From a checkpoint of a small contrastive image-text model: encoder arch convnext, text encoder width 128.
Rows from block 4 of the image encoder of a small contrastive image-text model, named by matrix and row number. Rows with one number belong to one neuron. Each number is 50 + 12 x the weight over its row's rms, rounded and kept within 0 to 99. All counts start at 0. After the name is the row's rms in percent of the matrix's.
Before each neuron's rows are labels from the 100 images, of 14848, where the neuron reaches its highest value: "colour at peak" is the nearest of a few named colours to the mean colour under the peak. Only what is clearly more common there than usual is listed. The data: drawn branching plants. In brackets: how many of the 100, against the usual share in percent.
# fc1: MLP up (encoder.blocks.4.mlp.fc1.weight, 480x160), inputs 108-159
# fc2: MLP down (encoder.blocks.4.mlp.fc2.weight, 160x480, transposed), outputs 108-159

colour at peak: white (36 vs 12.6)
fc1.171 100:08 42 41 50 62 52 58 60 48 64 36 37 42 41 44 49 59 45 46 50 61 41 62 47 49 47 53 50 52 26 66 64 70 46 27 14 61 63 76 55 42 45 55 48 28 46 45 51 45 58 47 57
fc2.171 095:57 55 35 46 60 68 67 57 35 53 43 51 61 54 51 46 65 50 27 34 53 67 62 43 73 50 58 61 27 63 19 44 54 46 37 52 48 52 53 50 55 46 49 48 39 66 47 59 38 53 25 33

colour at peak: green (43 vs 3.2)
fc1.25 097:59 61 77 57 34 44 59 27 65 39 52 59 74 72 47 72 68 44 58 46 40 61 58 29 47 47 50 57 49 51 58 63 54 51 45 50 58 51 47 44 55 55 37 60 45 43 50 53 48 50 44 24
fc2.25 098:64 40 40 70 49 58 67 64 43 48 58 54 33 55 48 59 49 56 43 68 54 32 50 25 56 32 55 43 61 59 34 50 53 54 35 28 40 43 57 56 31 38 43 43 42 35 53 42 40 56 51 56

colour at peak: cyan (33 vs 12.4)
fc1.130 108:51 73 38 63 40 73 55 63 43 21 42 45 43 33 25 58 33 46 43 78 71 40 64 59 66 56 61 58 39 68 36 42 49 56 58 47 35 42 46 55 44 46 55 54 48 45 58 36 48 51 33 56
fc2.130 119:61 40 43 27 34 41 37 47 60 62 64 43 51 63 57 58 71 41 52 52 61 38 39 22 40 50 40 38 74 56 58 42 39 68 52 43 47 67 50 69 57 51 53 51 72 54 13 52 36 24 53 39

colour at peak: green (37 vs 3.2)
fc1.154 100:31 63 38 41 35 66 50 52 28 44 54 53 67 67 35 43 36 44 43 42 52 44 09 60 44 40 51 36 48 44 42 26 48 46 51 51 61 49 24 46 59 40 53 46 42 40 55 54 54 45 57 29
fc2.154 101:61 24 32 64 55 52 42 51 49 75 52 40 39 64 42 57 39 65 62 59 76 40 60 67 20 75 46 41 50 68 81 40 29 64 69 51 44 34 31 46 46 40 55 60 44 42 40 42 58 39 64 46

colour at peak: green (31 vs 3.2)
fc1.15 101:58 55 56 65 36 48 74 44 45 55 54 59 62 57 42 40 58 64 55 60 51 53 69 44 48 69 43 56 43 43 70 32 37 38 57 44 31 46 36 59 37 56 44 48 52 44 63 66 57 62 67 52
fc2.15 108:11 46 50 47 39 51 64 42 64 48 33 49 65 51 32 41 54 55 31 28 46 53 38 55 38 53 34 39 53 39 76 45 53 41 62 56 42 63 46 53 67 69 39 65 63 43 59 49 52 52 44 36

colour at peak: pink (31 vs 13.1)
fc1.4 100:63 42 48 71 16 37 48 50 59 23 54 42 65 51 55 21 47 47 65 46 34 50 57 50 57 59 53 62 50 34 49 46 68 61 56 60 64 27 42 47 27 48 48 42 35 56 33 38 48 43 57 43
fc2.4 109:26 47 52 26 39 48 48 48 45 41 53 56 62 64 39 55 50 49 40 41 54 68 59 59 35 51 52 55 57 45 67 66 51 51 35 44 61 55 60 50 46 35 33 64 39 45 76 43 48 73 42 31

colour at peak: green (41 vs 3.2)
fc1.137 103:57 40 52 45 40 44 58 50 56 41 67 63 51 47 67 55 47 41 38 50 46 64 59 61 55 34 45 45 52 52 59 58 31 52 55 48 13 32 22 53 45 32 51 50 39 55 35 53 39 40 56 51
fc2.137 101:46 55 52 33 51 71 46 62 35 59 50 52 65 41 20 62 38 46 40 46 67 60 52 39 46 54 59 53 38 65 50 59 49 49 47 31 58 53 61 63 48 62 52 29 39 55 43 50 32 79 41 54

colour at peak: pink (33 vs 13.1); white (31 vs 12.6)
fc1.11 100:48 46 43 67 39 48 58 35 50 63 68 50 59 51 71 61 25 48 53 63 50 31 44 29 75 64 61 42 55 64 58 59 37 61 34 45 37 68 53 48 52 34 50 75 20 67 38 56 32 52 41 43
fc2.11 107:39 59 64 31 78 59 61 42 46 59 64 58 22 43 63 54 41 53 55 33 47 46 46 47 63 69 46 33 71 57 65 42 38 42 49 51 62 50 59 55 52 38 62 39 46 35 58 38 51 41 67 44

colour at peak: grey (75 vs 29.9)
fc1.466 095:52 36 60 50 33 52 56 41 56 37 54 22 52 56 41 41 57 43 55 61 65 63 56 51 41 62 59 50 58 53 65 67 43 45 41 32 26 65 60 63 50 42 29 38 57 36 42 53 57 60 59 53
fc2.466 105:49 49 47 44 50 58 68 51 42 48 47 66 55 60 45 75 60 45 50 31 16 61 74 35 67 37 54 48 56 64 45 35 60 62 41 46 62 31 45 43 54 53 28 21 36 49 51 61 46 43 52 31

colour at peak: pink (34 vs 13.1)
fc1.62 101:37 43 36 65 33 45 48 57 52 57 51 35 80 56 60 52 57 37 46 36 62 31 47 58 67 64 62 47 42 39 60 57 54 53 36 55 52 57 47 44 61 36 39 32 43 55 72 70 44 43 50 62
fc2.62 103:32 44 39 48 54 38 68 47 56 26 47 50 50 54 55 38 45 60 36 37 53 49 65 51 72 23 55 49 55 52 41 47 55 45 43 51 56 34 52 54 61 40 67 26 34 57 72 41 29 47 75 46

colour at peak: pink (45 vs 13.1)
fc1.148 090:35 53 12 41 43 59 48 38 29 47 59 43 59 56 55 49 48 37 66 52 76 48 58 60 64 66 57 36 33 51 61 63 60 53 57 55 70 40 38 49 34 65 50 43 67 57 60 39 40 42 40 37
fc2.148 100:44 22 72 43 22 74 46 50 44 64 28 56 48 47 59 64 42 56 51 43 35 57 41 40 39 49 41 55 42 53 53 55 53 54 53 44 25 48 38 23 61 51 32 44 35 46 40 47 28 51 48 57

colour at peak: green (35 vs 3.2)
fc1.365 099:60 45 61 67 27 55 70 43 41 36 44 59 44 56 48 55 49 37 54 44 31 55 64 67 60 52 50 27 65 44 49 54 49 70 76 14 34 56 32 46 53 38 46 52 53 49 45 60 47 41 48 46
fc2.365 105:32 32 45 67 37 62 62 67 43 38 42 56 66 51 32 58 49 43 31 40 54 58 57 43 49 30 54 82 42 63 47 51 55 56 38 42 64 41 55 58 51 48 52 24 29 30 62 43 27 82 34 47

colour at peak: white (47 vs 12.6)
fc1.125 106:52 59 44 53 56 51 64 44 52 65 38 34 50 50 27 77 52 34 50 49 47 40 43 67 60 46 56 60 57 41 38 41 41 37 43 40 35 44 46 67 46 56 36 41 52 58 47 49 30 42 40 46
fc2.125 096:58 41 80 75 48 67 40 54 50 54 63 47 43 41 57 57 41 31 32 49 64 51 48 54 77 48 53 62 46 56 53 68 47 57 64 39 61 53 55 42 41 26 62 46 51 58 46 61 42 49 33 58

colour at peak: green (31 vs 3.2)
fc1.87 098:37 59 45 59 71 44 56 56 52 59 38 76 39 46 58 52 49 34 62 23 77 51 45 41 56 58 54 47 46 40 44 60 39 36 38 53 65 44 25 56 58 44 52 52 30 78 25 56 50 56 54 69
fc2.87 088:43 38 38 38 52 47 56 36 18 53 51 36 37 33 44 51 52 58 45 66 65 46 47 46 29 63 48 52 18 57 37 51 61 43 56 63 48 37 61 39 55 57 60 71 71 57 61 42 53 67 49 57

colour at peak: green (41 vs 3.2)
fc1.98 103:35 58 88 59 51 16 62 58 56 34 42 40 42 52 49 54 45 37 45 45 55 47 59 26 55 61 53 70 54 45 47 43 58 63 40 46 77 53 82 50 59 83 58 49 45 56 52 52 36 38 55 34
fc2.98 104:78 47 73 53 64 49 45 46 66 54 64 47 43 52 17 38 40 55 66 44 43 38 69 41 43 32 46 51 73 34 70 61 30 39 42 51 43 52 36 33 43 38 44 19 47 58 48 30 54 63 66 49

colour at peak: white (52 vs 12.6)
fc1.56 102:47 32 29 41 56 57 35 74 36 52 42 51 43 56 48 75 51 40 63 38 71 46 59 30 78 50 53 34 53 55 63 52 66 71 46 38 25 67 43 46 55 67 52 49 44 69 57 53 62 64 39 60
fc2.56 103:49 75 28 54 36 49 37 60 38 65 62 28 32 31 40 69 38 71 39 67 66 44 42 32 44 35 39 58 52 62 58 72 46 66 51 59 42 76 68 52 62 45 32 52 69 36 50 46 58 53 39 46

colour at peak: white (70 vs 12.6)
fc1.450 110:47 59 37 54 31 58 65 53 51 44 37 50 54 55 43 57 48 57 52 49 63 43 46 49 49 46 32 51 64 47 66 37 55 62 57 38 38 46 31 47 52 66 39 39 55 81 77 39 45 60 28 41
fc2.450 114:72 52 32 62 59 19 71 51 67 66 67 33 29 44 47 39 58 67 57 67 54 31 39 34 53 30 43 34 77 39 66 64 39 76 43 63 33 69 67 42 43 41 51 43 63 54 58 39 43 49 55 55

colour at peak: pink (36 vs 13.1)
fc1.34 096:52 52 64 60 44 46 49 44 44 53 47 48 52 51 46 59 75 46 57 62 29 60 47 66 56 63 44 51 51 44 33 63 43 41 62 27 43 41 50 62 43 56 42 36 39 36 30 40 58 48 39 52
fc2.34 100:36 73 56 55 48 51 59 63 75 62 33 55 41 73 66 41 58 50 42 50 29 37 44 48 53 59 70 30 80 45 38 43 60 57 49 60 07 39 47 51 68 39 43 70 23 48 39 52 57 55 60 57

colour at peak: green (30 vs 3.2)
fc1.173 104:54 48 53 55 42 51 61 42 53 41 56 43 46 47 18 51 49 37 41 64 51 54 53 32 45 56 63 35 78 50 52 51 25 36 36 75 56 23 37 47 28 51 55 53 37 67 48 51 41 41 51 51
fc2.173 110:40 59 55 43 68 61 46 53 30 54 54 38 51 44 51 46 33 47 28 32 65 57 45 45 53 43 45 62 39 58 37 62 52 51 47 34 65 54 62 55 55 54 53 51 44 60 53 52 43 52 21 57

colour at peak: white (43 vs 12.6)
fc1.228 093:36 45 39 63 66 53 60 47 56 39 45 51 46 46 55 45 61 58 54 52 80 59 54 50 67 56 38 66 61 29 38 43 47 60 37 31 64 44 34 50 39 50 42 43 37 57 58 44 54 55 59 45
fc2.228 093:62 61 40 57 46 45 68 47 30 69 22 28 55 47 45 28 37 56 45 62 70 44 57 37 41 47 58 57 49 60 46 45 34 40 61 55 60 59 67 31 61 54 49 38 44 48 49 48 47 61 58 43

colour at peak: brown (53 vs 24.3)
fc1.447 098:50 34 53 47 52 52 71 64 61 77 52 42 56 41 39 56 29 45 60 60 40 36 58 49 62 62 50 59 52 65 54 43 55 75 57 48 63 49 56 53 53 51 60 49 37 37 44 52 51 68 34 57
fc2.447 092:49 21 65 36 75 56 78 44 30 33 56 58 31 25 58 42 40 42 47 29 48 38 56 37 66 45 47 45 24 54 37 71 33 50 48 45 57 39 52 52 55 38 55 60 57 48 22 60 52 52 64 45

colour at peak: white (36 vs 12.6); pink (31 vs 13.1)
fc1.39 105:55 30 57 64 25 40 46 29 35 37 61 61 45 64 54 50 62 55 58 66 56 41 59 35 51 56 52 53 71 26 45 40 46 75 44 27 55 34 52 44 41 61 48 40 41 41 59 47 60 51 49 56
fc2.39 106:33 67 26 41 26 57 64 52 48 37 37 47 64 41 55 35 57 50 36 69 57 57 48 23 52 63 69 39 49 63 58 60 60 50 51 63 59 57 69 54 69 45 48 72 52 51 56 54 53 46 45 44

colour at peak: green (39 vs 3.2)
fc1.88 101:59 61 57 56 39 47 48 45 67 50 41 48 62 71 48 71 51 45 55 64 49 52 63 53 52 46 56 28 56 40 55 41 60 49 45 45 65 74 66 48 54 56 37 47 52 48 57 50 52 39 34 50
fc2.88 096:58 35 56 45 61 42 30 31 82 59 71 23 50 49 64 52 44 49 76 45 44 42 55 51 22 54 34 38 64 46 72 31 33 43 58 64 29 55 23 69 31 54 45 38 58 63 41 62 55 53 38 62

colour at peak: grey (69 vs 29.9)
fc1.471 104:37 23 73 60 73 37 31 48 53 55 50 48 34 56 48 51 74 49 31 47 54 49 61 33 42 51 70 35 63 19 60 37 64 66 31 51 64 59 43 42 64 47 53 37 42 53 32 50 44 50 45 58
fc2.471 114:60 74 57 39 53 57 51 59 40 57 70 51 31 45 58 43 35 55 34 53 61 48 57 46 46 43 66 37 73 57 69 44 38 66 64 58 66 78 60 39 54 41 45 33 57 35 49 26 42 59 48 58

colour at peak: pink (31 vs 13.1)
fc1.434 099:50 61 32 54 75 50 46 46 48 57 61 38 64 71 52 50 42 59 67 35 56 47 53 42 82 60 49 46 62 38 67 51 37 71 53 36 49 41 70 47 42 48 54 42 32 56 50 50 48 50 50 55
fc2.434 090:54 51 51 47 63 58 52 45 38 38 46 44 52 56 31 45 42 63 60 53 57 77 66 52 41 51 71 49 34 56 40 55 55 46 40 52 75 62 66 44 72 55 39 30 61 65 55 40 58 45 59 51

colour at peak: brown (49 vs 24.3)
fc1.141 098:51 63 52 65 23 43 54 78 63 35 36 37 55 51 52 37 41 31 56 66 47 70 56 38 65 51 56 61 44 37 51 60 47 73 38 75 48 60 53 49 44 44 26 61 43 38 62 54 40 41 44 49
fc2.141 111:49 56 30 39 36 51 50 53 51 64 54 39 49 57 49 56 43 63 52 49 43 50 38 41 46 50 57 29 56 56 65 44 53 56 58 57 41 63 50 80 47 51 69 67 57 54 39 59 65 67 55 65

colour at peak: white (33 vs 12.6)
fc1.240 106:44 48 45 43 54 55 58 61 32 41 59 67 32 33 55 59 63 44 57 34 69 45 18 35 46 56 52 62 35 42 46 49 56 49 52 24 51 52 59 52 55 25 59 54 63 33 46 34 55 52 51 37
fc2.240 108:60 43 38 66 49 46 55 63 38 50 39 45 63 62 47 52 40 41 23 53 58 45 71 42 54 39 64 44 52 65 51 52 44 58 55 47 65 68 64 41 41 21 60 38 54 33 61 30 58 73 57 45

colour at peak: brown (55 vs 24.3)
fc1.413 101:58 46 47 52 48 48 36 76 57 63 53 59 76 71 31 42 36 30 53 46 53 64 54 61 59 53 53 46 34 49 47 55 45 36 52 57 70 59 59 36 56 68 58 48 56 69 67 48 42 40 40 41
fc2.413 108:52 47 67 34 73 58 47 52 42 43 66 38 25 45 38 71 21 57 37 22 49 54 54 43 72 48 37 59 38 52 42 65 38 17 45 25 50 60 49 57 42 37 52 47 44 43 50 40 53 62 42 66

colour at peak: brown (59 vs 24.3)
fc1.105 101:30 40 55 61 65 44 50 45 47 45 51 42 51 52 42 50 60 49 39 41 50 46 44 63 38 50 57 63 84 48 71 51 34 66 10 59 61 58 67 36 61 54 55 53 55 49 44 43 45 65 41 43
fc2.105 103:68 47 49 45 57 73 54 47 53 48 39 63 53 54 53 47 44 32 58 53 34 60 67 44 54 42 53 41 48 41 40 49 57 68 47 52 54 79 51 41 51 33 47 58 54 39 54 45 66 54 48 50

colour at peak: pink (35 vs 13.1)
fc1.190 096:46 53 39 55 55 33 54 57 44 69 61 47 58 46 62 45 36 29 62 37 76 44 45 55 66 57 72 47 43 50 36 26 19 57 52 45 61 70 62 48 45 42 39 40 65 34 50 30 43 30 45 46
fc2.190 087:39 62 58 44 37 20 40 50 58 43 26 41 45 47 52 50 54 67 47 50 48 51 49 56 48 64 39 57 58 52 71 47 61 56 48 52 56 51 37 45 44 33 34 49 70 58 49 26 65 53 36 56

colour at peak: pink (39 vs 13.1)
fc1.102 098:58 54 53 63 36 54 61 55 45 32 58 37 61 54 49 65 45 47 69 42 47 49 61 48 71 60 38 55 56 46 45 64 42 55 26 31 64 48 62 56 40 36 62 52 42 36 36 45 44 35 49 61
fc2.102 102:48 36 38 57 45 35 45 51 25 29 53 38 45 46 42 55 63 63 47 55 68 52 52 49 63 62 43 55 22 37 47 62 52 57 29 45 56 30 56 59 43 39 52 76 47 64 70 31 65 49 45 51

colour at peak: pink (30 vs 13.1)
fc1.115 099:41 46 61 42 34 81 58 32 54 41 36 48 46 61 70 34 59 43 57 63 49 65 57 50 54 49 54 52 37 43 56 67 60 44 27 28 43 56 37 55 62 49 46 56 56 54 42 42 42 44 47 33
fc2.115 100:41 43 52 35 38 62 28 49 46 55 33 77 62 48 59 75 35 46 58 38 62 60 49 40 40 32 55 38 71 43 54 50 50 44 59 59 42 47 55 26 25 57 52 31 51 71 49 57 29 25 64 50

colour at peak: brown (57 vs 24.3)
fc1.43 096:48 40 68 48 37 59 48 54 42 35 52 62 38 50 47 48 63 63 62 79 37 22 61 64 52 55 44 59 81 53 59 25 42 28 42 51 59 49 52 41 44 56 31 56 40 39 59 48 56 68 45 62
fc2.43 102:50 50 37 59 47 37 55 61 52 47 36 50 57 33 57 49 14 44 55 47 38 47 45 45 42 26 26 54 55 50 66 52 69 35 55 46 48 48 48 30 38 55 60 34 43 53 57 43 46 34 38 77

colour at peak: white (30 vs 12.6)
fc1.438 098:38 57 55 40 63 55 63 40 72 65 39 39 61 72 45 57 52 31 55 46 70 42 53 65 35 52 39 64 65 52 62 45 69 54 38 35 45 49 53 36 46 69 42 38 44 36 36 57 49 57 58 69
fc2.438 104:55 67 44 57 64 28 28 40 67 42 68 54 35 42 50 53 51 64 51 54 52 30 35 30 54 51 49 36 59 46 50 65 27 60 62 66 59 65 57 50 38 38 60 47 62 54 64 34 61 47 35 81

colour at peak: white (40 vs 12.6)
fc1.229 103:56 56 50 50 53 66 32 39 53 49 52 37 61 72 45 45 46 30 40 60 51 50 41 51 56 65 61 52 81 34 56 52 69 50 56 66 45 63 65 37 56 41 42 63 67 52 56 60 33 56 52 63
fc2.229 097:48 26 32 55 58 40 71 58 43 33 29 71 33 47 50 42 60 46 57 61 30 41 50 53 43 40 50 50 48 52 45 72 42 52 59 41 79 67 41 58 56 20 71 65 34 55 66 44 60 47 52 49

colour at peak: grey (61 vs 29.9)
fc1.187 100:60 63 51 63 43 60 28 46 55 40 46 63 54 35 52 29 45 50 57 45 50 55 40 53 75 62 54 44 57 58 51 59 41 56 47 56 50 44 58 62 65 35 53 54 73 32 67 38 39 52 29 49
fc2.187 104:62 72 36 27 36 57 41 31 57 65 46 58 48 50 49 51 71 65 53 82 56 56 58 43 44 43 52 18 52 48 53 47 38 49 46 59 57 70 59 72 49 33 53 57 57 42 53 47 71 46 47 43

colour at peak: grey (64 vs 29.9)
fc1.168 104:52 41 65 46 46 46 33 48 64 60 51 56 61 46 37 55 36 31 47 52 39 49 49 40 35 41 63 26 65 49 53 49 33 62 55 71 37 33 53 52 42 73 53 69 39 75 49 63 38 41 45 31
fc2.168 100:44 67 41 42 62 63 42 69 23 44 55 48 42 52 42 60 24 43 31 35 57 62 45 41 53 55 45 62 45 55 42 70 63 61 36 26 55 49 60 52 46 53 44 53 44 46 51 53 54 64 19 52

colour at peak: grey (75 vs 29.9)
fc1.361 101:47 53 61 61 45 54 36 49 68 43 40 50 54 46 54 37 55 34 38 41 50 29 43 56 58 57 67 66 60 51 51 55 65 63 81 56 42 43 54 39 39 57 38 44 28 59 80 28 42 39 43 44
fc2.361 093:55 56 35 50 48 51 58 58 71 58 32 55 54 43 29 41 51 66 44 60 44 55 52 32 77 56 67 39 68 48 50 80 37 47 39 37 48 52 43 43 46 52 59 37 33 73 44 25 51 57 38 40

colour at peak: brown (67 vs 24.3)
fc1.366 099:41 57 61 76 37 54 66 41 46 49 29 52 70 44 57 64 32 47 72 54 41 58 60 56 46 61 52 56 50 50 48 70 47 33 55 52 58 44 55 65 70 62 45 67 61 61 49 46 39 47 50 55
fc2.366 096:71 53 58 61 65 46 39 40 66 45 75 43 40 51 56 47 59 41 47 87 44 59 45 61 44 45 50 46 52 43 42 43 38 62 61 43 28 40 48 67 40 48 66 57 64 67 60 39 72 39 37 31